Weights of a small segmentation model.
Training: soap at rate 0.0014, 10500 steps, batches of 256, held-out accuracy 99%.
Data: trained on rosettes with rotational symmetry, 13.8 epochs.
Rows from block 3 of a small segmentation model, named by matrix and row number. Rows with one number belong to one channel. Each number is 128 + 24 x the weight over its row's rms, rounded and kept within 0 to 255. All counts start at 0.
After each channel's rows are labels from the 100 images, of 14848, where the channel reaches its highest value: "top examples" is what is common among them. Only what is clearly more common there than usual is listed. The data: rosettes with rotational symmetry. In brackets: how many of the 100, against the usual share in percent.
# convs0: first 3x3 conv (model.enc.1.0.convs.0.weight, 96x96x3x3, each kernel summed), inputs 0-95
# convs1: second 3x3 conv (model.enc.1.0.convs.1.weight, 96x96x3x3, transposed, each kernel summed), outputs 0-95

convs0.13 [ 68 158 128 116 101 133 145 146  85 164 140 160  92 122 133 118 172  95 135 104 179  94 108 122 163 112 163 129 113 134  76 145 110 124 118 117 163 144 147 128 147 172 139 119  72 121 152 151 137 136 121 159 118 151 119 121 101 126 152  88 119 125 127 126  90 125 130 153 151 114 118 156 128 119 134 103 105 100 129 159 131 120 127  83 152 160 131 175 107 114 122 108  98 119 117 160]
convs1.13 [173 135 112  97 144 137  99 141 119 127 130 126 158 121 171 164  90 154 118 156 127 135 108 141 145 136  94 150 154 102 155 115  97 143 131 133 124 131  98 155 122  55 137 137 103 113 114 163 146 166 171 118  92 122  91 129 153 171 123 144 109 148 118 104 139 118 138 138 137 144 115  90 119 106 153 133 163 135 141 134 133 147 173 187 114 112 120 108 143 180 130 148 150 116 159 150]
top examples: vivid (79 vs 14.7)

convs0.1 [ 97 146 102 134 133 113 112 129 128 137  75 143 113 141 154  89 155 109 126  91 131 142 123  82  98 119 118 144 114 107 139 118 125 129  98 113 127 145 113 124 136 111  89 173 132 116 104 162 157 105  92 124 104  86 172  87  99 117 101 108  82 140 133 110 146 148 120 131 137  98 108 129 149 119  79 106 116 122 132 140 160  86 135 148 134 123  75 160  87 108  99  96 137  83 133 114]
convs1.1 [111 140 155 124 100 120 157 169 120 129 141  91 122 160 144 103 140 139 137 156 158 108 150 118 161 164 157 163 158 115 112 129 166 133 133 148  89 154 162 123 135 153 131  95 117 132 165 120  70 110 191 143 134 119  89 152 123 101 112 153 127 134 163 112 119 121 144 119 104 136 113 101 159 149 150 146 108 101 164 108 151 165 121 116 101 134 179 112 148 139 142 114 109 164 106 155]
top examples: grey (65 vs 14.3)

convs0.11 [123 158 152 135 124 134 179 142 145 160  92  89 113 124  94  78 115 104 109 169 142  81  90 103 132 118 144 128  89  93 135  88 100 108 110 141 146 139 149 144  67 138 110 130 103  99 117 119  62  89 121 147 149  82  87 134 116 140 142 115 126 111 110 127 105 129 135 130 113 110 107 155 125 138 112  83 134 113 156 102 111 152 131 127 156  93 121 135 111 125 109 126 131 124 122 127]
convs1.11 [146 114 135 134 161 155 105 132 105  87 130 171 118 135 150 172 158 173 162 123 114 161  85 165 177 117 130 131 146 158 152 180 165 136 159 127 110 124 140  84 188 107 123 122 129 141 151 152 174 118 128 162 133 135 136 127 145  99 134 154 132 143 138 124 126  81 121 109 178 131  98 127 115 146 125 142 139 137 131 123 132 111 118 129 131 159 134 147 132 132  94  92 178 123 128 109]
top examples: warm (43 vs 13.9)

convs0.2 [122  92 134 119  98 149  95 165 129 129  34 139 129 131 102 132 109  94 139  88 117 132 125 113  87 147 122 158  92 158 109 145 130 124 113 135 127  83 107 138 123  97 164  92 124 155  99 148 109 124 155 171 134 138 177 153 102  97 113 126 155  97 110 121 135 122 133 154 133 167 137 103 109 102 137 113 119 108 143 116 154 134 146 178 150 123 122 139 143 127 129 166 119 148 120 157]
convs1.2 [121 152 130 140 136 117 103 158 112 130 139 107 126 131 122  95 112 127  90  90 164  99 107 182 158  91 109  98 156 133  97 133 104 124 138 135 127 104 113  99  95 116 155 152  81 117  95 119 123 122 129 134 115 125 103 118 161 135 114 126 100 110 106 137 148 115 142 115 150 116  65 118 116 114 136 110  96 147  61 120 110 125 152 151 104 136  96 131 133 115  88 135  70  78  99 102]
top examples: vivid (38 vs 14.7)

convs0.28 [146 178 152 100 140 148 139 103 130 117 140 141  74 157 146 125 171 158 147 137 133 149 106 145 136 121 135 166 109 118 104 129  98 110 128 133 145 102 122 101 141 119 136 176  81 130 148 135  88 136 185 155 111 158 142 111 104 101 102 149  85 111 125 169  96 137 153 145 134 119 131 138 160 114 140 195 156 123  82 163 139 133 141 147 134 123 138 143 128  89 148 130  96 126 125 138]
convs1.28 [113 113  81 137 124 101 126 140  66 179 101 118 149  96 142 147 164 115 128 153 141 118 133  95 140 142 142 161 125  86 107 176 134 117 116 138 129 131 122 111 115 116 115  78 122 158  93 147 124  93  85 137  81  89 131  98 125 149 154 126 158 138  56 112 130 130 116 121 129 145 163 154 117 134 124 109 116  77 131 155 135 128 113 102 137 111 124 124 125 146 136 119  95 147 158 155]
top examples: vivid (67 vs 14.7)

convs0.16 [137 105 126 120 143 120 170  88 118 109  83 165 129 139 110 137 139 107 113 152 123 136 100 153 147  87 122 121  93 141 117 119 177 148 153 145 121 128 139 175 130 138 152 124  93 115 144 134 150 109 153 154  99 103 191 155 121 128 147 170 123 149 121 148 171 169 117 112  95 157 127  98 111 137 149 101 133 140 167 152 141 124 139 164 105 130  84 118 122  73  95 137 151 133 149 133]
convs1.16 [117 183 160 116 108 128 136 177 115 123 127 143  93  59 100  80 129 118 124 128 145 111 124 120 146 146 111 108 162 122 154 170 130 123 131  93 122 113 124  95  97 104  87 147 130 137  86 147 132 146 106 117 111 113 117 109 100 126 106 108 106  87 141 131 132 136 112 153 110 122 140 107 140 130 110 144 191 140 124 126  94 115 121 171 146 132 137 161 135 191 119  94  98 147 152 123]
top examples: vivid (50 vs 14.7)

convs0.46 [100 113  95  65 123 151 116 140 114 145 110 171 131 152 136  87 110 134 136 170 123 109 129 142 127 110 145 168 108  79 143 123 123 115  87 153 125 101 118 109 178 124 138 115 124 128 149 148 124 108 164 139 101 136 115  85 114  99 127  99 126 142 122 101 171 181 125 147 130 143 156 127 122 120 211 113  96 149 128 109  93 124 107 154 120 145 155 138 122 118 143 104 115 117 157 138]
convs1.46 [126 131 122 137 129  84 120 141 147 116 135 116 135 130 154 148 135 106 110 106 148  90  55 119  83 114 147  92 136 138  86 152 131 142  91 126 158 125 126 120 111 116 130 132 124 172 130 105 123 124 122 107 123 115 139 178 150 134 122 128  87 139 147 160 129  57 147 124 102 122 124 136 108 128 129 127 141 110  87 154 195 150 112 147  88 170  75 140 132 117 137 129 110  93 133 150]
top examples: pinwheel (80 vs 49.8); vivid (46 vs 14.7)

convs0.75 [128  79 129 140  92 170 137 113 129 125 114 116 104  64 164 137 135 137 108 173 145  98 118 143 117 129  86 129 115 171 130 115 144 101 124 141 131 126 151 167 117 108 136 141  93 111 140 146 180 133 121 130 138  98 144 149 112 133 128 110 141 123  91 117 131  98 127 160 120 137  95 142  86  99 152 124  89 102 119 129 113 151 146  81 111 149 141 145 140 171 134 163  65 106 107 154]
convs1.75 [104 129 125 165 128 103 150 125 148  90 168 130 126 139 106 149  97 114 129 107  91 143 137 121 193 106  98 148 153 143 138 107 124 142 148  84 122 153 119 122  93 143 172 139 128 115  84 112 110 171 125 138 107  92 102 109 140 127 113 126 112 136 131 129 110 133  86 143 105  93  69 148 139 111 105 112 133 140  84 128 172 107 133 102 139 124  90 159 112 100 108 119 178 139 129 155]
top examples: vivid (65 vs 14.7)

convs0.52 [149 131  74 123 126 124  68 158 108  82  82 129 139 129  98 109 112 139 118 146 187  88  82 112 119 165 127 125 106 121 128 142 104 148 161 104  85 134 129 104 154 112  85 123 150 163 118 157 125 100  94 115 138 105 134 136 120 141 123 125 166 147 140 114 119 115  71  81 119 117 152 140 116 116 135 152 112 113 145 156 114 110 124 116 160 103 151 111 130 128  99 101 135 116 101 109]
convs1.52 [131 145 110 124 151 142 150 144 174  97 100  98 144 142 109 123 124 114 142 153  85 155 109 158  50  93 135 105 108 154 116 176 135 124 120 161 128 149 137 176 120 168 160 109 134 114 153 143 138 116 135 107 127 112 105 115  95  98 144 134  99 115  83 118 151 133 137 128 113 158  79 114 133 157 120 136 102 102 145 120 169  95 146 149  98 121 150 127 118 122 136  81 132 152 148 153]
top examples: pastel (49 vs 14.2)

convs0.60 [112 134 113  93 114 104  92  76 146 151 137 109 116 165 141  90 108  98  93 113  75 164 111  98  97 138 128 142 127 102  80 146 142  97 116  99 118 152 122 115 116  97 125 103 110 145 129  89 128 116 119 125 125 131 110 145 138 131 133 130 130  79 122 121 105 118 125 137 154 131 106 133 124 108 105 116 155 169 122 118 163 122  86 151 112 123 109 134  59 141  98  77  87 121 100  98]
convs1.60 [154 112 130 133 146 125 151 184 121 120 131 138 147 111  87 113 127 188 145 122 145  98 165 145 148 137 112 130  99 153 151 112 115 136 155 152 147  79 130 124 114 188 120 163 113  75  99 152 100 109  93 133 153 124 125 107  96  85 133 131 122 100 105 130 136 113 146  88 133 110 105 111 129 148 128 157  99  92 117 113 145 144 128 155 105 101 193  99 143 152 132 124 132 129 147 143]
top examples: warm (34 vs 13.9)

convs0.56 [134 169 106 113 104 152 120 118 153 129 134 112 143 129  98 119 162 138 121  65 111 138 156 114 101 135 105 107 109  96 163 178 149 153 129 124 114 117 120 132 115 146 117  88 154 133 123 143  89 105 105  98 136 120 104 163  89  95 140 114 113 110  87 176 128 139 133 110 111 115 118 128 111  75 177  67 142 128  80 110 175 106 132 117 110 146 116 134 116 113 152 121 130 128 102 118]
convs1.56 [106 118 120 152 159 139  84 150  78 120 147 104  83 159 152 146 104 124 143 143 116  92 128 149 141  87 119 142 165 125 105 104 136 116 118 101 105 132 139 117 148 103 181 158 102 114 136 130 147 149 149 156 118 129 132 123 108 109 139 136 134 186 130 134 152 136 101 101  94 147  95 117 149 157 167 130 119 123 156  90  90 128 135 113 154 144 160 146 140 184 103 154 130 162  82 118]
top examples: vivid (58 vs 14.7)

convs0.27 [131 148  77 162 154 103 133 143  87 130 131 109 137 123 128  92 116 130 132 110  61 115 111 127 138 180 170 119 102 140 124 111 116 112 112 119 128 101  88  92 111  97 127 132 159 128 120 182 136  67 155 140  77 123 113 163 145 112 114 132 129 110 121 112 120 116 150 133  96 137 138 134 135 107 122  93 128 118  99 123 148  95 126 155  70 126 157  97 137 127 130  80 122 137 151 122]
convs1.27 [137 173 103 103 132 134 148 123 154 121 116 139 120 148 137 123  99 121 136 112 144 127 129 120 148  67  56 107 164 146 105 113 136 123  80 149 120 133 145 155 132 156 137 106 103 122 120 128 105 183 135 115 135  88 115  93  99 153 135 115 110 148 130 124 137 107 175 129 153  93 131 173 137  91 122 188 147 136 141  80 114 125 100 101 123 117 120 127  97 130 175 132 123 162 130 132]
top examples: grey (71 vs 14.3)

convs0.81 [146 118 130 144 118 107  90 133  94 138 151  94 101 172  89 123 155 124 172 141 156 133 134  75 100 104 155 155 109 131 148 127 134 133  89  98 111 151 126 139  89 135 115 158 141 136  95 145 112 103 109  87 145 126 111 145 165  90 118  99 118  75 137 142 132 150 116  40 103 139 145 143 116 121 123 148 129 103 127 103 129 134 147 101 112 159 139 130 137 145 131 105 112 104  95 137]
convs1.81 [143 158  98 138 121 125 181 102 161 103 137 140 148 133 188 142 109 132 109 163 127 117  79 133 102 168 114 116 163 122 146 107 107 164 112 159 113 136 162 145 150 111 126 143 115 136 105  93 164 115 113 114 114 121 126 165 141 133 109 139 109 107 123 110 135 182 176 131 130 103 131 124 156 182 154 103  89 102 130 110 116 173 131 115 164 119 132 139 106 168 111 160 146 141 121 130]
top examples: pastel (47 vs 14.2)

convs0.6 [ 80 122 121 147 138 150 123 124 101 127 105 111 102 124 129 104 100 163 139 138 111  90 126 136 120 108 127 129 137 133 134 146 120 139  87 127  97 122 120 142 156 177 140 140 131  68 110 179 147 180 112 156  93  73 157 134 121 121 166  88 124 112 130 114 145 107 164 109 125 117  86 132 154 117 128 119 170 140 117 118 135 132 110 120 123 154 145 145 162  94 183 185 138 121 147 138]
convs1.6 [ 92 102 100 128 157 118 158  99 161 118 127 141 119 118 158 126 113 130  97 184 137  87 128  79 106 147 148 116 163 118 111 158 140 138 145 135 139 133 135 129 125 104 109 126 123 156 130 116  99 132 147 110 129 111  97 119 120 141 133 183 135  82 104 156  96  89  97 120 114 147  94 133  90 101  96 149 108 110 131  98  85 131 157 166 121 117 152 158 127 152  80 116 147 129 178 106]
top examples: pinwheel (76 vs 49.8); warm (33 vs 13.9)

convs0.50 [121 127 130 129 105 145 117 162  96  93 138 106 111  99 105 133 108 154  90  65 136 108 173 116 134 125 163 154 120 152 117 127 180 110 104 146 165  94 103 153 121 140  87 107 104 109 114 133 114 133  80 153 156 113 110 100 111 122  87 122 138 127  90 183 206 130 118 129 122 139 126 139 114 109 147 154 120 126 145 111 144 136 103  98 161 123 143 121 140 109 145 116 119 137 124 149]
convs1.50 [145 177 150 159 148 105 122 114 115 129 133 148 118 155 113 135 138 114 111 110 152 131 135 129 117  95 116  97 134  98  94 118  80  78 135 160  98 148 166 143 126  96 146  97 137 156 144 145 144 137 169 100 130  92 139 147 198 178 140 146 125 117 169  97  93 117 110 130 134  92 138 102 140 161 148  97 148 137 138  90 137 137 158 115 118 157 142 104  96 116  91 145 129 121 143 139]
top examples: grey (44 vs 14.3)